Weights of a small self-supervised image encoder: 5.85M parameters.
Rows from block 5 of a small self-supervised image encoder, named by matrix and row number. Rows with one number within an expert belong to one neuron, the router's apart. Each number is 500 + 25 x the weight over its row's rms, rounded and kept within 0 to 999. All counts start at 0. Numbers have three digits each. After the name is the row's rms in percent of the matrix's.
After each expert's rows are labels from the 100 images, of 14848, where the router gives the expert most weight on average: "responds to" is what is common among them. Only what is clearly more common there than usual is listed. The data: rendered solids tumbling over patterned floors.
# router: router (model.blocks.5.mlp.router.weight, 32x128, trained with AdamW), inputs 0-127
# up: expert up (model.blocks.5.mlp.up, 32x64x128), inputs 0-127
# down: expert down (model.blocks.5.mlp.down, 32x128x64, transposed), outputs 0-127

# expert 26
router.26 100:497500471494505476471471496513512478478483515484498503541515486497558499517515535491525490478542475535454541440499508502530519546541471496517523507496542498503487515506503504441457499505507495495496514521488465470518509571519494513446503514528536491496517528459531471487521469519493485515488502517524496518481449466500519493510478537482494484512524531510491501507487544535487438475468
up.1 103:485476524538483496496499427486480468489496479495540498507505520468518500473510471524492499515488525471486478504510480510417472537484492524520482483491535496508505533491483489498525462504503483490523507511544497472490502527515473486481486481536510530497501513573534515505472495507477560463492460481521485483492532511488522518497554468466477478481500522530451503561497498479464496532483
down.1 096:460465485508509480496535483554527540487472526471551469501524484494496514497527455508467504525481482458487486474488473543495522509468468521521537485514508460492522505491503516434501483463523513479504548471497457491498498480507524506532516499519484470489488522492487527523516489533521467497501509464484520495527533522496463487479480466539538500504512513482523452473501514523484479576489
up.2 111:453541516495494512499506461509519461515509478477463482485505515498470440518506437517524535514536513513522488531488507483517505489536485487506500494514509525574510426505487546484508500485501511502486543477505508512493522536498509454486523510503505495521521494508467463505511488523487472499532518487439455515489490515453438503528480534488472505521476544497502507533520476522504513499473
down.2 111:519515511432514518514523503555485504493436487508486538475508508498489509501541509502448530497527479486512516544496529494512481461485483483484479470554522512514508525451518483533511478474521452467496528465517486489471492473505535514512520472534484506493480479489511471497493521521512528514497487524537479474489489499463449524486489538530457527519497531489518506541490527511533553527490
responds to: black object

# expert 4
router.4 106:505506469514467500496562514530488500503497474498520480552531476465493543488501469482490493492486481520537518482472486482488504466498510510510472530487461502534473485478518488501481515454503537511521458503507509509521469524460500519508495474440521504450483448530486518483486472502519492447474526479457502496489477495498504564491536535490553480482489524531492502516522450464511463511501
up.4 101:476493546515494474482490484521478512515527545500491490478497544525540534510494510499510532494479502461528480520487465499459516507495515504508527512455485498534471494538515495512469472498490499447489462504519526483505469518529504522476465521490498484517468526459525485484485506540488534518519502487528529495548472516558523480470442451505508514443517464485478534479475485465520542479491
down.4 094:525512514558527500505472489499482479458564494453493482488431527495504482516555519436506526520503484533507501484480511508493507501463522458462469465476476513488545496529513495549526477485506503495499505486491487498489489515535468473470482512505468540477510488530482490513513475460458541486473468528481521494502488509534495519506491511519533519489466489505517475490508529518558538496504
up.5 089:462498543504507493517563481508503483523532494523497510515511470492493474475513509507480488497515491477490538498486521498498548541540504498493519546506485515463462478461510453568485484508481508485522501475531454473504541520567517464501501487452469474508479495548493482491474533536469539511487464473492538519509495493532513474484449502517495475504504491520513493507492558516488513519503
down.5 097:475491466479511465481499508513521525538492516484510531507494541471498456505510517531513539471498541482519463533496495522515522454479515493543494537488536472521491520506511470511522514463508423501478485504472508499449489509495517490508490478567474517518487484504484480529474487471474510505483466548531514516531505482493487504504472568565480516510490483535525487516521540521498518490483
responds to: light from behind the scene; count: four; sphere

# expert 28
router.28 110:500517500472481482467508543474498515503523501472503540527495496433436497493461520497486512454530498475505524522503499500538470471485500482462501461552512451459495467535535518499574509515455453503510510517494506529458525467478535462488499463515523498499498484519515485487515514500488480502556477533500504516513515545524468483549520486513497508520486484505503509489496511513486481488504
up.3 109:455508514505527534493466498503503525494588523482482507467508511517524522473485521434547494477512503543471471492492487482442487485498485514517497503497500491448475490493520535493482504527513559508512479533522499504486532514468495508496438477515474526494478475484528517500524493508486523511479509473573548529500502479488516499498487467477522488536488483512494507517505481516544528534484
down.3 093:503479490489489493449504488500473539517454541515510502499550498516472528454444497487500479509525530486549527538499527519442473490520501495464537481437488486502488505513532536565485485513514498535550471529502496475529473489510534485498501447522496491477493517505522470517507488503487522515517551471485473523550508490517500522482474489496498523492497458474516489513525530506481510501467
up.4 101:507465480490488496513499522532540517498459495509533471548464498508465522508500519464476522477508478473504525494475509516485456487467503519464499490529493474531478504503542485494601499462493524518487474547494485513515487521458502516455500522500499487489492509469495477481497491494487483466532519490538561515494500530564476542536516507499515501459513524486531496472498488485452479499493
down.4 100:471504494456535507476505507480501509532486519511470490528499472503505517523526532514564524507508450484472488502519531494489510495500496472544525481511514498525492464461471486448486487485472540477478516494508490466498498490519474440462439502552485476464509503477475511509489469509496456496526487514517465477507510481486478490550482523515506536493495487479500563537478483495560534507525
responds to: count: one

# expert 16
router.16 077:526504490488470490469471550498453515508482515485503561463520444460498496514500540506493494518502477448463537486523540463515459497538500488507503442501497499480527510503475507456545528482495468482464489501496466487494506475477495502504526475510511520551525516463518516492486488482507485516526500509483497474536500470502498451528456567506498510534505507496465513482502551518488481521495
up.0 094:491482519496488521518556520482492491460460513427508483486498503512499514519517527503485524451455502513509475478530478483515494530474520513530472529486478496454446485509473468521493531517511514547459508534528506477497470507479485471484512543552494520536528489464512506492512452492557548492520487504490490502528471528487505502509533496489518476481469545505526502525482512461478492463515
down.0 105:456523502522484479513525467516462500476513470500532519459478523478488512483464485529479505511474491492514518500510447514517487541516512549546511499520480506474528532494493489486471453525490478528487520553474446478544516473547432513507505535490470492505508570467528514493487459485474485508514518470489500453517519515514516485479503492462536498483500504498516454514502523511493493498476
up.1 111:496488472519457492530498533514500524517526511490509459494512495507489468483484522511457475512485547491517513459514534514488490540560501451499518440471502518505539513500543544464517497473515523523476532491513507505521514522498526472440466506443498497481499542449490512550472475492508491454513510497451538470498506505534480472552500496494470495517484470489489490500484517505491494483489
down.1 109:520505499461495504509517472503546461502534518474523488536470505488557483497526495506491481516537524473470479505507475513491511545507525482530487504509523450480531509465486491514509495474495521525509482506527559524501487508477534458511494557492447500513525464498511490478526489493480490495467510502475496521452487519519509474513453511467556482458473519525533446531514527524528464508468
responds to: count: one

# expert 15
router.15 116:501474491514468491464502480497502445513532465533458499480497463555528496538485464491459531533487488559472505530526480515528531478526517469506550527506494506510487507500523474473473468531519527488486508495523505522518555502491500472482492522489508477522503503493476479475502499525497512449510497488537500508511531473496506520538539508478577504509512479497501456477527488509498445535489
up.1 123:540494474500558480465526528491509447514480426499508506534482533471500497491527450513480504524494515499516490539490501501539488484497474501554511470463538447501524465545510487508504456511502521553476505534485488513492529488493485506483466521521514450496516534509504500484497481495499485476457501462486504503532536471464522498533515497493521513501470469457519477536506511484501508484540
down.1 126:478483495517469523496506501493507536475458462536488511472513504538451469518520500473497517500496515533469534521481502504528491510481493485530527467514524482501479528468507511545522475554537463463513546508506499512487486478526481533491511543534491526516516483527523489471525515564497547514504519515485494471530510495505530488483531506478489492478552506473573523443503516528514477505519
up.2 087:525516546501543508517490453493494523487519492447512548534471517482510507525474521482511506484510472476503510480518467481489503514498519522520517509469500490514504480512486526453467502497521507532521498504465515539536475493483519453507516514503484509489508495489436519534448533473422459472507520535531520535471513506535485492514486479571498486508503527464557489502495494502478518492491
down.2 101:464499541448506488501525531487480518503528512495496508521497550472526533544487501510521494488485490465505495500517495478484487485461525498481485553541472461476528507490497530475508479478514465473477488542500497525541480483489533541477469493491471523492523502549478537517465515478521481503521515526473469547499486502484517540520489496499510530495491454498492486507449448550484542525453
responds to: count: four; white object; pink object; its colour: white

# expert 5
router.5 096:517484488492471471494524506517501537537510492495488507541523524489465517513475522503532456504481500457521471480484473501466510515490483540492472501453543463522483487549496533534502492482526488484477501514546477510476486428532492529504570516470510521490475521503491486503465530487471531551478475492521522517483489513483517489460546483449488475495489471500477501476505541460508479499480
up.3 103:480467513517536540528481515516497493483518476539502485481498531477502457507487467476478508506498529532451486512510510484457471519484440531522496497509456491514519493540494485498513468521460524549506500479487510505516547520528517480473529536530454479486463517469465535485523468496474457515472528517507453512540503502510514499493487491499531500530475480512466525463538543535489518517465
down.3 100:476520526514482545520462491492488510480498521480500500519512494490479539492522475517517488484494552502460519509529545516471489541571491528525499477524471481450502464524521491501516469487564544491512469509473508480522474479505550499470523529539509506533478511473547530488449511463544482495512532487472456539500477494487504513481530517478503502486507484499513487518465479508489536483489
up.4 106:493498514492508482472512486470464504499503484575492437518531510539487459481498484480482476527516497468537497470524488510541538522504519495530508522504461483536504523501518511479504495487506528492505486521509496509446507525550513556555518480467496509467499527435511519492470485475498534508494500466511453507481495523463490486489508490529467504492504462478504496474536536487526539547482
down.4 110:455499478459522484505504481490499477493527481501471502478461501503514514514504508497443480479485471560516502506491528496504498499491479483525520571514506527508514430519502491515485529499477493511499438491522498518510438503529529509530515510499493532466502520456498502543510479510488500493460484513479524434505503476482489532490468478464505458523527519508516497481498544541552464470501
responds to: count: four; light from behind the scene; brown object; sphere

# expert 6
router.6 088:530501519519537468480462479469487512528527496521466485533507519511490480490517551542473510532509548536553509472461487465445509507528520509471453502518469514514555491462498552444480490487486522492537496523521477476492484545502491505486552472479486490487476484522519477499504455474502491522546506493492478547505513497497528511516489525510480511525523505489483467491486517527520490500466
up.0 101:461497457527519532504543492494505482481517500518492512474524489479486486510529507532476462501526459518531511545478502493493503499488536476478484505500494517473546491486510494506483481480473527531524410477520513491515505481544495550530536479509473452514508511504476486507482508487529482512531481457556471491473471521519488554469507516496468497462501437472506503513492504472486530539497
down.0 099:494506535528482491514512451477497486539482464498514491488484490509512528517513462520487471472456496489502481514478495463468521444513474487525522511489537515521481487503448523516504526527524526525469412513442553527542507503479495474491491488499510491504500489480461494491544463480481506462503501472502521475465476472536522483532499507493520485462501522468474533472480460481468492496493
up.1 106:458474540501492514470567483479524518491506511491462509566504513502468518488487455547502474503447537530508501536472470494473487510494483490569438465480488482528473498544466500516534513511491517547516475520532516497483516462535475500496492501507509464511519502526490520503471544484462515477523526506499489520503487510469499489459512475515501539513493506503475512506519461481475515490484
down.1 112:510489511490499495499498502542535503533447448479510509491469492523496472492504528508521519434504461521498501562494535447430500503496497487519504504491549573523479519468466513430540500459511509512525499509489467488527503506505471533478515510502504507536471504523469523520496482505515510488479527490512522527512517496508513512471496494523474496515495499487486558458490471504535526512501
responds to: light from behind the scene

# expert 17
router.17 101:445509535543531464513480440472488492481533511525496504456461490502492498507486512481485508511536498506484498546497525495477531501538497474528493491526504503433525460505460521443460515488472504487480516555491496540512552495513506463438551492521526531502514484508519482528500526518482492473492495476499491529463498485512498452509483506505500468507475520494526466473509492531516486497494
up.4 093:512488468514496459500501528483508501513531560459506454535549481513485495487515501481513485511502506517511538501529483480499504507496478483511500514505506491541512516504518540489496501519500484442489548507496496520512510496473467486497539473535534503484498490491444471480500520550516497513496485478483471447555518503539488467557500497489498516471482539540507466488489463473511540420503
down.4 090:505491523497544525526562513482485509461488481493497507448517501497496530498475476489477532488479500525459508459504488522462516503474504523482504536466524543532507502500466524512520496450502435523506564491499531546473482530482533502490492528474500503495497463460491453482465550472506500507514503531485506527501513490520488484527480489476508505534485485488488561525527496506476489557494
up.5 097:499523527474489549500467496494500469534465509458459550533506489556520519521520524486500495509504492501496508494451503522533525511449468508454495486496495477505513522536544473480475493503551500553499514503518462479491479522488498515521477537475524500486538528507491439486506519466460476522486447467502482507504511501528515530527529489494442523529473484509479536467511497490497505501482
down.5 104:503470511477511503503489554498486485476576494528502509498530516527502544497484527466522509495514495467489454522515540480477482528518481545489492500463492558474469537481500514486458507464504496492524481471462466484494460522497495529436567489481484478499520495522516520505523504490515474510530515499492522485472495521496510496499513493518503496428480517461490531541486489482466506456495
responds to: white object; its colour: white